config.toml
model = "sound classifier"
dataset = "simulated sounds of rotating machines with and without faults"
num_classes = [8, 3, 3, 2]
depths = [2, 4, 2]
Rows from block 5 of a small sound classifier, named by matrix and row number. Rows with one number belong to one channel. Each number is 500 + 40 x the weight over its row's rms, rounded and kept within 0 to 999. All counts start at 0. Numbers have three digits each.
After each channel's rows are labels from the 100 clips, of 14976, where the channel reaches its highest value: "responds to" is what is common among them. Only what is clearly more common there than usual is listed. The data: simulated sounds of rotating machines with and without faults.
# convs0: first width-9 conv (model.blocks.5.convs.0.weight, 192x192x9, each kernel summed), inputs 39-77
# convs1: second width-9 conv (model.blocks.5.convs.1.weight, 192x192x9, transposed, each kernel summed), outputs 39-77

convs0.26:501395508505455529530474463461463533504561535485513513487494470451527483469535533500484512428535485500599538473560529
convs1.26:523512492480518494502529485521465489436516590540522552468498477493532532535549494472580426441509471489467519428555507
responds to: speed: slow; speeding up

convs0.84:492519482537587483488457454477523508465549497496450532473482563463411547491540460524490472473465520483509470486492487
convs1.84:490447486456460625528515511461543425488450497505470508491499504566446479542520519479523457467566448512512456492445513
responds to: conveyor; speeding up

convs0.67:452554554541514532472520508518554480525417476474495510532545500504494493481540463507478499525467520554406490536416456
convs1.67:474584427536493465505531458528541456505527335468484493493452501528491434510452494477525501508549475520482538500528496
responds to: speed: slow; piston engine

convs0.121:487574509548500525478508520503564509580408489491493516511533519500542501483478502496536506566498454501431531495397483
convs1.121:527510470465510457524498522518482513560488403539510490542456464502532500472511517478562504470510487415455586463552450
responds to: speed: fast; piston engine

convs0.72:447551506501536540507487412518508523516452505526462430514542554430490548472392500489552510566487455539488534465536520
convs1.72:528485485432497503560543489553436522523488520546503511553476445555494467533555474453579440424518461447395570465530455
responds to: slowing down; compressor

convs0.115:485493481458499507460513448436513522418544489454462360457463483559488479478429534509469493536511526500507525519477405
convs1.115:524514498528512484505588473580548496477519487570453541439501470488506412477473447559453533466539531527443527571463488
responds to: electric motor

convs0.132:474472480481527539471540438530427502472529523483457512548446500456525468501466504515477448517540524552474457489554416
convs1.132:436527458504477418519551453496463473485558496464614501510455532544511434551460459534477505517438535497522538443382455
responds to: state: faulty; gearbox; rattle; grinding

convs0.151:494512526545501545513468502442460521516436508514536542508492501451397465452595519521537580555505471565503575537489511
convs1.151:591519511476488519498448479418465502484521506548510518468509426556387537555525537496510458486451481504562402522522468
responds to: speed: medium; speeding up

convs0.175:477495565528542569482442518463476521475441524542542484403502451490443461495567458487482517508563543538486499560441466
convs1.175:531494489477473525488468510427468577517537500494549450482474439497391513511460522499488538528407544547561428560467459
responds to: piston engine; gearbox

convs0.130:490408473470462498499463458481488467508543512506508468470470492496527496506539497484481499411502480483641483472484508
convs1.130:526514479484541494526526495489485498440554578502545509479500474491515501519561508486577443438525462433474581479549528
responds to: speed: fast; speeding up; pump

convs0.61:465488487517485504579467469526448512501537516539525482460509473509431466482503519530434505519522533453559542493537506
convs1.61:543538478556571513445467491554510512464571494598458452418495485452507535526546456515524487494504475470565436498482515
responds to: imbalance; conveyor; pump

convs0.107:508435470513526476465527476530378494437459481513493510551486412497502391536560531513497466497522492533553472532492485
convs1.107:495458493524481451510464473517509459470527515473624509484455472491475528504470500535499507531418487506452498508460451
responds to: state: faulty; electric motor

convs0.58:478427459443520516506507477500454463498576579464496508556472504505506478525445497538479521509571526492587499440562460
convs1.58:522480492514557461487501432509466500448558546456539489491501543472548484511533509512483504522509537487557546428562511
responds to: conveyor; speed: slow

convs0.29:459497436489530462482450479528542465493513540506478519464533574542474538503419486518534533573461488455536510467525520
convs1.29:485465483480473512565531525553473495511548458524462482530470505444567515465542486532556481498506455454478560482457456
responds to: state: faulty; fan

convs0.149:502433499524505478581408524487490547519472507592517484505400411535513479481506456472506520533488505466555538464520498
convs1.149:598540488529537588466435508528523457486556526509477435492487464428518540466549453547498469486578484497510476509480494
responds to: slowing down; speed: medium

convs0.70:500518493472466495522608510547493518487542461479491459521418471484574480490431507454427493506474565476507535450501422
convs1.70:438511459521481461489549431506555456448523491468520504453509528521521443524495540531512459457538581512522565478452531
responds to: conveyor; speed: slow; speeding up

convs0.68:526541471520575561480482537520558539489516502470459545463426543391468582432485481571532513467453465562499418503541512
convs1.68:489511543406445548513471587430480460522535506528484525517489493625522500550462500374482486478498494497539486483451505
responds to: speeding up; compressor

convs0.80:521562546553533493452514502449560456553368530519518504488518544531450525496555479512492565494504483524423476551392467
convs1.80:516637499506515487513482519486526560557466468532452520507458460503444487437501483391485541547474485482496462569525504
responds to: bearing knock; imbalance

convs0.167:473491576482543510487520547468495490517480504495503514475484501512572506479520530461496506454465479543382472506455415
convs1.167:482538470497501449487488472516487446492496490521521562502441485530490434475481578462550448443494516456490526453510479
responds to: electric motor; imbalance

convs0.63:478553532485477508577497477520494589552441479524529491470461489524443497505502447501470467508510536505464510526536539
convs1.63:523523482540580515411463490488513501473503457492469484481482467486562521520521560553543463498567420516488467511537549
responds to: speed: fast; fan; pump

convs0.48:516484464479521594438469542508527499545512563496536516485480476522542545489527438472524519510493445517560501465506470
convs1.48:500489482452485519524474538484451559521582522514458529526504466500539498478476529444498518496479505453475492461491445
responds to: speeding up; speed: medium

convs0.158:478536518461551539453478518533468519487498580488488531469544522515513562496459523471541424516464482455485479525486525
convs1.158:446459481483451527487464557503440511498529491537469498515486496486563550524478546563546492511483486475503513462452446
responds to: state: faulty; grinding; fan

convs0.81:461532471448541490509446455498541524518497494420462468468461510547459521507519393473422475475475532546443524513446415
convs1.81:486490415531538520511498449476569472516449474485481511475420491423516441452500555504534487463504498489450486516537533
responds to: slowing down; fan

convs0.148:487429537472538509535491476499512491543512535505479497512510500512541496469540517489469549417459495507494527508472433
convs1.148:475517479484499470493493475497462466486520545529502569498483487506479458484511549469566431411495520442446542452511477
responds to: slowing down; speed: fast

convs0.57:533488508531511453449463468459543447547436533518523506486509535531497521544510400502487572483521499472465524499448382
convs1.57:508528436491522445499477494454549530576484478507475534519421502482503454408519489418510546536462515436437489500560509
responds to: state: faulty; speed: fast; slowing down; grinding

convs0.11:484461473523511437501443497449496493492483547508510454425467458562495461444503455448477499505405556427500537482473473
convs1.11:541474471557517548464510453591544457493530521541449533509514519361462460469527492542530462521573514526529486516516510
responds to: electric motor; state: normal

convs0.90:506559485551501507510420459552539469546459521537508514482540542553404467499550433518493548535431511471433553556497496
convs1.90:498537456527562478485369527496454533580522478561491468523422500431497513459521452458527490520476501420520473513517498
responds to: imbalance; gearbox

convs0.83:439539600507525580497530453524503508488484480451491472520508538535511551507471528492481564543476539487483498433535404
convs1.83:504438449513523528501525485504509445443489441537544506462492491491467462449497535519558483408521546455453551473495510
responds to: conveyor; speeding up

convs0.21:494529488534499541469582477495512490538529511463457439586545548479476498517427543563522564540534444548523506483562450
convs1.21:527532540443504479620537497540447594503490484505472497523513469606488476495498439422481545500444559498448507509512419
responds to: piston engine

convs0.162:458536559491594540465443540468492495469482579483499509465485482471447520501510490493509507514556506545484446529437453
convs1.162:494435511470460511474491529431476495502498517518558511469465518488452454502459503499479510532437520518512419502401475
responds to: conveyor; piston engine

convs0.41:500447479486479508433553517478551508459521463470467404505410496549545467496400562515516511589523492561530539496499429
convs1.41:554525531479510484487572473532514491464552501514433514458513467513497422448495474572471514445527577542467537543442454
responds to: gearbox; electric motor

convs0.42:489461481480491511458530442446493509406540496443457375473445469561513463481415535511470502535518525515497524505478417
convs1.42:529514488535504485513594450592547483471517499544463525460501470488490423483486449586459521464540551548459545564455473
responds to: electric motor

convs0.144:486501408561526501480478494512560502477554524486477545526469596468442510487443487555571533540452463455438526454509488
convs1.144:493480521415430494562494524523465475500530445447459556513530490576518491513518479434537460501491495455491491497454442
responds to: turbine

convs0.5:485544533470544481499499502511473527543501506476450500505462558483528564517418495494498495488514488485470468416486465
convs1.5:509413508436498452495503560491477481516496491598483514505470516504561541469520531498547482444499533429411576425514498
responds to: fan; piston engine

convs0.22:492430539489432487549550453496446540469585486545492548444498490507536407477547590513465464456503503521566526540475515
convs1.22:491467508455455445530501499582457504433555524536485550430503453456477503507514583482566449440495535479482520469483444
responds to: electric motor

convs0.45:451486515514546548414536461518505459466532503437476484532554567527511510506448523532497514506528575485485531482498395
convs1.45:494491463535472473474530445470568476462488468515505470479557511517446399529440560516464563472540593532512470558482475
responds to: electric motor; speed: slow

convs0.89:485489484508514548451574497524529535519504494481479466534511513517489500479425603545581535579532416563504511488536461
convs1.89:551531552427502440539547488542436530491532492509467534503518451566472449493498507452503506489465523507432476505495416
responds to: gearbox

convs0.135:588473595479451505476583526477464525473485576499492470564490529465582562496472461497500601498543481490509498418533502
convs1.135:494582503513473451523587450443523544467569517412449482524529544568500447619487531500452516534507569542541512463530477
responds to: reverberation; text has "room"; text has "reverberant"

convs0.176:463419542484531529535534488497492475492540525501484524488501468512561483472535574480476520404488455505515519499481425
convs1.176:468498473487490422465480476479447466461524541533530534465487496509467469484485596490562450405480554438457543437476465
responds to: speed: fast

convs0.120:484452573506532531476537518484434478476480453531490562493529480445558482491528575507525465484511473517425444517522467
convs1.120:443552506479444450513473516512445463492504486487539577501451480573449442513454580452523468494446512463463483451465430
responds to: slowing down; gearbox

convs0.186:501480431545501472479429464512549499505533509511496512470504565505517502486384468495549517556417444413527538453478499
convs1.186:471451479450451562546499524584487465500593448477469487510513479486548492500536493534574460480531507427469548492431433
responds to: fan

convs0.20:478554474540534537514468486470560480516404509520494510551508511477430485480560462536449520533446461565413530555470428
convs1.20:488578430492476398578464448460520503558486482522496530519400485514444472507506414362501482494447501455477445501509450
responds to: conveyor

convs0.143:521570499515465480570456496528508483514468420536501467516521506479472476477519496485459512530497492447497509528521538
convs1.143:491587484526496530484463525514486509476546411541416431472494424558492514544495419520490534499515521476528473563512502
responds to: speed: slow; conveyor

convs0.94:464612489504517465545445490521511469485441530498533483449536478524411477498458483432430500557462492511390549581486522
convs1.94:459513442547503527498419472466499531497431485510467432482477444467434494551504519548534457487503492453573458543497509
responds to: conveyor

convs0.152:496502472459520503443493472443523541452541518481459396413453478582487487484449502502461457505489537470485529510494419
convs1.152:527497485563530497476543467559556514485494517614465536442506498441507434458477473569467521466555532534451510561485517
responds to: electric motor; state: normal

convs0.161:502421463451445514521482491480479485514542532511544506494463475487547480501543501482489496423510458474634471460513523
convs1.161:490520507492517486501485492502479502424596589476535511459513488489553531536550526465562442493494466424522527450557527
responds to: pump

convs0.25:472530497451549480426526505503481497517517554416481467490474483575528495513510502462516469493507600500466507517490414
convs1.25:506481428601509464417493437460583488489490501551491464492509532412508453474461572546517519468555539546489489516515528
responds to: electric motor

convs0.66:474444513493526467516550488563458511447475500451482472573456490488580463497391531509495471559524480537485506474587493
convs1.66:518567501510465455508518458494488463453518533463494469483491483514471453522494440558500479463499578546541526477427430
responds to: text has "room"; conveyor; air leak

convs0.128:489503467448480521394485533501520452539585538454504504511497530481513480516458550528502527520539450501541456473512485
convs1.128:502417534430493445527500580544413578498537499539485532501517506520577525477482507474478560505450567446494484485513471
responds to: piston engine

convs0.86:491523505466551546462522482513521528537493481414493424492449536576492524500527472487479548516448554543424523504472420
convs1.86:534465442537541495471513459524532475503479470564497528507449487461524419435493540489551471452532538523453509504545513
responds to: slowing down; electric motor

convs0.117:454468443487531458564514458544476514441575549570489499498525429466448470484459511504409446507584534484614543499570487
convs1.117:474520458526507543492471449521533517498450556507554466472478491505456535533531495492528475472482488490485470513444492
responds to: piston engine; pump

convs0.92:481438462491509529542508516501465499529551552484519490561503458504496512516470493547448522492544498491548534448584481
convs1.92:510508470541554486455495430462462558431583555504507475455506515481499519502521493482521477502480556474594526429592513
responds to: conveyor; speed: slow; speeding up

convs0.46:498540508477517481489451511473509542494560532501493495435501552464491521523511417480443464467513455449518442529400544
convs1.46:466443469489510557481500546480502445506511522517486461507491491510503520503514543570532494495496455488543500486488602
responds to: speed: medium; piston engine

convs0.168:470458468481475448496499510516482427430530498453487408500535413528511468482491481462464529474486506551552539571449481
convs1.168:501486474526497539557557433612539413467503445449507497481495483478422453511516474589526494501497468516468502550440472
responds to: speed: slow; piston engine

convs0.187:537534485532558506545405498505558525475565543558510538457506535539399501503472469488511468526425457498437496573474501
convs1.187:532502510423504540518410544501473530591461517554470525553476498462513568451496450456532474480464507502545486495460477
responds to: imbalance

convs0.140:529631599486507531527506495470489489488460479525533460480514526492460514525504511494502495505522516484459465610447487
convs1.140:482522498511497539490501533460508536495507436563475484442507429519440522499456469509483537520482498517533444576477523
responds to: speed: slow; conveyor

convs0.43:555488499521499558440560456569480459510521436459428448558489572476534549496496407546446559516478590463496486480481448
convs1.43:463534446542496512460576468477585440483553495496477482534508541549502444544476443524489506479595583553493577513496526
responds to: reverberation; text has "room"; text has "reverberant"

convs0.16:481484480532506513489570441520496516477556452544480520532478504425547470496524555552450424553555535507485534465535479
convs1.16:446514481478472468503533488485515505473522490519574534447473485607452454519493489443525446454490501474467450483413493
responds to: slowing down; gearbox

convs0.38:449457485494516428560496479542456527443503518510486424465537431530552435485448491447480462477496484540524505492540492
convs1.38:534529518521531552544504450663501491460494533503494496494484503474450470487514479609524479464522539538508527466463469
responds to: text has "room"; text has "reverberant"; electric motor

convs0.125:462578530464498496469482503499548532578528515485478495465475484509517473526498436428486466480511465510452454531408505
convs1.125:485458469472572468478474522480490474499469435510469511480441472488564519451502542516572449468509415449495500468528574
responds to: fan

convs0.172:551540490464436475576471501461570521554485495528526450503485495494462517489496474526509531496530387482536454489530530
convs1.172:558549521485568489538459551545460608514552437532390486532496443548527576481532442443508525492515496468500497535557497
responds to: bearing knock; fan

convs0.163:535407473501513512547512478461411552470515517538472563513530414496522441481569535544463491479538507496515533522553479
convs1.163:495453485509443498516478456522558429462510553545594533463516485540464576574503533483519458458505477528542438482476449
responds to: speed change: speeding up; piston engine; rattle